Rows from block 7 of the image encoder of a small image captioner, named by matrix and row number. Rows with one number belong to one neuron. Each number is 128 + 24 x the weight over its row's rms, rounded and kept within 0 to 255. All counts start at 0. Numbers have three digits each.
Before each neuron's rows are labels from the 100 images, of 14976, where the neuron reaches its highest value: "strongest on" is what is common among them. Only what is clearly more common there than usual is listed. The data: rosettes with rotational symmetry. In brackets: how many of the 100.
# fc1: MLP up (encoder.blocks.7.mlp.fc1.weight, 384x96), inputs 0-47
# fc2: MLP down (encoder.blocks.7.mlp.fc2.weight, 96x384, transposed), outputs 0-47

strongest on: cool (95)
fc1.366:144197104165081139161133094107136126099092129127135151159088102150130105123124163152122129121144063085153096151095165143150115135111107154117102
fc2.366:123130137094165124124149113110163111181171172141147135124162135134158134148140120133078098120138090136114158119179123115133151145096138134087129

strongest on: vivid (41); pastel (33)
fc1.300:152135100124153131181116159171071143152121125124099100148164125109130100123140107148152139109100170157095097131122103136147110114115093120116172
fc2.300:119124096123142156164097090121137114153153115136102118157105120127156108128121116134134108109106161181082110109138106087130130138135120103119117

strongest on: pastel (100)
fc1.190:142095176151092111122091127129152138125115094111108075091107104121107087075131159089123110112115089104119120154119110145153113117112179122145107
fc2.190:106109084095158153099130191115115154116142119139118134139169100107122112153119115145125090119112123126161170142154126092096138142109091159118111

strongest on: grey (84)
fc1.280:125152073147124167132103128153132137108116110076125107134117125098123152132110162091137127107104117124100141084096163097128117072122115156145122
fc2.280:110146182153164124133128099164106131143104164152131122058128140147137142139134137123135137123158124123130103146141121170160111155109122097150152

strongest on: grey (53)
fc1.15:089094120094141142128135123054119151115088129132137129144139143119138118105159099126112119152110107085107104128146133140176108138126090121140120
fc2.15:140117086162146116155106159170161128127136129121149140159145113129146149150121149110163145097159177146100122108105125166135109128127135113126147

strongest on: grey (75)
fc1.87:107116111135137085149141114158133116098101147099145123167121090107166134129126155146094111117162068102102131139156138127114143119107136146139078
fc2.87:145139161104125148111148135100102133144078129147128154086176154100140140124136111108140122154108131145148136105167115121150102109130107127144104

strongest on: earthy (60)
fc1.301:103124079083068114137071127159172118147099175123107091139096117169106150142181140171163119145096137126156121143117142121114145090138148098137105
fc2.301:096122110155147103121118135144149123069131081108169107128148128156170110122116122150153164126136159125104087097089096144089096109117132102132134

strongest on: pastel (90)
fc1.63:118112109136136117110110118148150112095092140118094075100131126139131093086139114118134104121163116138085140136123150156164129083129138104141165
fc2.63:101111087113077145099138122147134121076149118130105120142150101119067123136101164156133104135125121104137126142077101150132122137111105149156101

strongest on: pastel (55)
fc1.226:149122126123138098090107185103155132147126136142124098122107099082131132140113153126150108164157128129117071121121152141162103131121143151092108
fc2.226:121143166107187138129134124124088116111126119196119129130166105120145131150117111117085119093139153081148127133060112130196157123171139164119130

strongest on: off centre (60); warm (59)
fc1.175:130126134070098108090119151103119119151166125084135116115080115138174133135150160107118125150172120150125118147096173132125081137128138149102146
fc2.175:109119102157156135138110139173144139102157112167118116124172134112108109161099177107117101116116155109174134155145138105148145166131142149148141

strongest on: dark (43)
fc1.350:112116147148119151138118159148128117100109111054134102128130120120107133122090121134144088095149086101105117130143118138128120141133187096130127
fc2.350:132135097114117149139132175137101116144111140146095108082091101108132092131110119146166103122114127126141119115115063104086114128124131147204130

strongest on: vivid (99)
fc1.124:107152127134107133149134117114189113117148148134148120111090109100070138152141109145185078133099090120162161149129171129116178107113122100134141
fc2.124:124113076148110091141100091143137114107132103109140123142101112155112122151120182121091149090164132139123143111109123090083116137126131101097114

strongest on: vivid (81)
fc1.1:140159113087138132091140116118153098104137115142167115119153088114133150127136161122094178137136126142115150124152175103120116129100100133139086
fc2.1:128150134127065151104132135097122104143125137098109105113118139139130125128125131140164119121086104068164098096166123154143135143109151143180119

strongest on: dark (35); vivid (33)
fc1.281:151113084160123127183103147159135151138140107115116135168114130117140139128127164136143121125075090175112163115123090141119154106106124157083120
fc2.281:120136169114132146188128106118139124149081141122151128136110135128160135116123123139067111089109086162111102130134182145180113123138094122111155

strongest on: vivid (77)
fc1.297:187153117113144165110111121146113101103114118091116103165152112115151114123163149115106156137115133133115139088157150137163099116128163131153142
fc2.297:102132126163099136089150107099153104168090142130138097146121121164126124116143118130131126125121149079125157119116120141141184125109150124166127

strongest on: pastel (59); grey (41)
fc1.305:167116109151147137108092142139118094110112107147143139184110124132137152133143112120123122125128135110120147132134137154121128141153167122135074
fc2.305:112135061129147160142132116122133127170152147181148133115120070150178123159141143128120111111143162111114162148176138169126104130111132114124143

strongest on: pastel (100)
fc1.260:093143091139135125134128104160122126118111111130142092122060146150123095156173092104093105174132146131134133114124113118132148108158150129140100
fc2.260:131126079145148119137130108127159160099133115131122102095126144129081149146147159115136157104119151059110122134072164152163157088122135133152174

strongest on: pastel (100)
fc1.81:140108147109145138147108134115118131110116117090111125101130139127139068114103106143102111215153132097102112125133099150160151140138135128134101
fc2.81:081103169122130144142137132145100122087105085124119138162118111105114142136156150099110176119132148147113155139142076091109165119130106185093113

strongest on: earthy (33); dark (33)
fc1.32:097128128158130124124133130136104119133137093120132126150154113100104108090091106140149105186113160133087110080135123140088146134112122111093119
fc2.32:122117126125146176147122163122147112119150108147132114091127137130105110141125139121129106116150114071167129104155138136101057139148109109117133

strongest on: vivid (90)
fc1.156:148165102185084125155114126146156131106139178146104141118127085116122130126169127132130118115095075126116121123151175168107136129103084139111114
fc2.156:108120149086117138155120110099125121160112170132119140109123124159165112111139132125135109163131122125113172080138121117120096123109182164067146

strongest on: warm (99)
fc1.289:163140138131156107130092073149126132118105169113135093115127102101071160071088109140102091080132130122131136091135120157166111122107168119105144
fc2.289:166123109106135092136155168112104152112104106108126130152158137116110143124107153108120099129101105091154129179134153150078176105139105081116169

strongest on: earthy (44); warm (32)
fc1.50:108150129077104148158142108156142104105149121158142173163112101135144116106123122078167093112128114141125194133142126142124136114116124164125119
fc2.50:106123091120140124139119146144134126145179154149157121131132141155083151123116095120123145133140126138223130146109125122081146134073113126095111

strongest on: cool (100)
fc1.375:143118116135163149125159128090086144089123132129120163117123085086124099120124137053146124110155154172096132148139126144140093089105127133113112
fc2.375:158143124162095164131106147113150118125137124171147154151120095119129125178133178095129152137106110172185151096125113132139095154110115147131146

strongest on: warm (100)
fc1.0:183143174135105104084131082105108116131129147120125131114112130119134175141116119132121155146163116122157132157142110143124113145121169137134100
fc2.0:153149127087154103094135139112100147133112133123146161125194123138090132145144134114149115117105115149150140186150132100083161137102089114130137

strongest on: grey (53)
fc1.174:129154140092105155125109087141159122099106130103140100154099133158133147137179130124124128103108074136150145132183117139144133130156141099145094
fc2.174:119130081100143119113129160120141148096167104171159081116129125101108137149161131127126089110088105091151145173138121127109174128127094153143105

strongest on: pastel (98)
fc1.117:177144178129109117096117138134153118120113129121134127121073143139151158131136133132119120161186138122141117150158111139111139127130217119130077
fc2.117:131121113100132128097136160125108153105128085118117157158191124114129121133141155103142127131090088158140129191141118129093176128128091131115102

strongest on: earthy (36)
fc1.9:098141120144131085164165079168100073120167166134170112111119119142133130133150124146062149130114114148082098124106151151136080121109099116128177
fc2.9:118148183114145175110142143108089114137106120141150093119144119148120089121123110138135115100086129112133120133113151153158140118140140078140122

strongest on: cool (47); vivid (47)
fc1.166:169148101148115156152105130146118194141080133149149113146107174110126128076131145124165123114100103127083142115126177150144139061140124110111179
fc2.166:147134119152153112140105166090122116170158143150118170107144164114131121079141111119090103144105079092116128131122136115194095144115160092122130

strongest on: pastel (86)
fc1.221:119086134151104141158114130137114080111164147131080109107134087135095113115128107120182091135141129105107103108110174128149145123125118122113121
fc2.221:148129141108127123162145111063147117098124157107147142185121106137112092134125127141144097138129141097133123136116070100121112132113111146122120

strongest on: vivid (67)
fc1.61:078113101088085134171138121140081109113150126115113145094142131094111121101117115124138100112091137137097108076101100109137136114105130135095136
fc2.61:137133116142124127150120095167097119130076093115137071077077135124125131100114128113157164123146148180100132139133123112117119136154100120120128

strongest on: dark (47)
fc1.26:136098107112164140121116124143129138161092102125112102173140146130151143163144171137156130151113142154149143122147107134129090086128145151112098
fc2.26:111152110102142160174138107125159145095148141148138109109131087102086152106137140139076146160159157144111111078120181150131110130175118093139179

strongest on: cool (93)
fc1.8:130120171104154113122112064105129121158086160144102159140104154081182141121084102131176125083167098130147120161132123142123110124141114119112151
fc2.8:139143094126123137090114170130174121160185148185116117122121119120131101164146123134120150101146114094132094166084164142113169145149138177153134

strongest on: dark (68)
fc1.261:091121114122131105110109129137170115111089104110160092118131104098174102140147113105116088132119124127148130160143147110122099108176135134128117
fc2.261:164145090125114124137099147088125129116114057144116094100139155116108115112104136113106117157166121083157142119084165091122127118172119140140170

strongest on: dark (77)
fc1.155:153198123120113163115090089100100144157083135128125149151086130163142129167151143127120142153157157119077142121124127140126162140095139140148108
fc2.155:164143113154123141126112085153102145110126129130103096133140115146109112095161140098131137137142143098132150118143147156148166142078140130128163

strongest on: cool (66)
fc1.363:087114103130103103193127131056135132137116127123128107093155080104087137088107120135168149121119127153128137108073130111171137124114118129107154
fc2.363:095128114092114145099143121161141121157183122091102106162126105082101151100126134134149082114157102157136134183140131129125138134143134143193112

strongest on: cool (88); three-fold (36)
fc1.31:119138177112145109137128130164111102100141155136136126151118061165129109131146136144133152073134103108102123092125174113112120119116152112118123
fc2.31:100131133166111116143114152099130103143140107091077152110129158096163122117119103135099084176110086120166077069125122117188108149102128150159116

strongest on: dark (50)
fc1.55:138160147066136155174140085138125171105180152097125100142107104089103123112123118109177120120098097155120146133123163123111096093136120116111145
fc2.55:119139109165155105078112133130114091132135159131136130099156127116147126137133121115076104091156087124152146146126131147142169133142122136121148

strongest on: vivid (52); warm (48)
fc1.277:130111147122116190102097142066140139074138091129111122116131107140112135121118153130068116097128081100120145110154118145182136118137100122132146
fc2.277:117118223122125106094126102115105163132093117122154131140125136150104180096127115109099160123119168114108116160172128127133122123123143142102143

strongest on: vivid (79)
fc1.354:106116152118106106178169116151101133140092141124154159104124119139213099115096142162151119126137117134132091104123110137147151087137144106115121
fc2.354:167122113131087156102130110157129126137164145150076165081133166127121134160126118134105110135145118071119086156075144147138116147138130129138106

strongest on: vivid (100)
fc1.176:119159114157135133124150131095118105098165116136118122077175124136121123171089127146146117104126125104103145114134131136135122113140101139151160
fc2.176:134129204131116146117111128129134124130131159138142154165121189167157134122111120123145094155135129139102157101121148116155127149097166117133160

strongest on: warm (93)
fc1.348:158094117098108117103097117104140133124145099105096120142128138118116130115098107133079110138101096140101141141112096155147113130154142139087097
fc2.348:125145106091174133134127113139186152114145142155113144139076115135095151146119107143127150126165142154145090110129116132079145125141116107097145

strongest on: cool (100)
fc1.104:114129127122139117140123092132151136143115103100129099095111154110142114094142168153127128131128060111132131164157114148132119132141111145099181
fc2.104:124150142096138141124057142094169076153091153138081118123121152137160114157122150170112096127138094178128100106147165138139150137146154122121078

strongest on: grey (66)
fc1.45:187134097116131105139135117123165141110121148075123112096102134139139127108114119101117124114145126121090105140146089178132132136124149126172097
fc2.45:081111151100103095125142103123114126136148151148120146088169139136120109184105150154148053114078080135100121145082142138125119142113118167166147

strongest on: warm (82)
fc1.132:124132126155138166120140110107086155152126127101098127177102147108150140138135097137128130133105138156143141127149100150136124137073131130170161
fc2.132:117136108100145142148122145176121142102102169139113112113099095104109157137121120117173151120150136167124122100121139169110145116159103088137129

strongest on: vivid (92)
fc1.56:089125116099192155145135150124113129158139114099132128072162148118135089130106114151107101094122151156121092122163122139139140153112068127122177
fc2.56:112134173168117108135125093153129127111138150131108137130107148143100153092131128131120160131161137153100098121139156130144089125096150118106167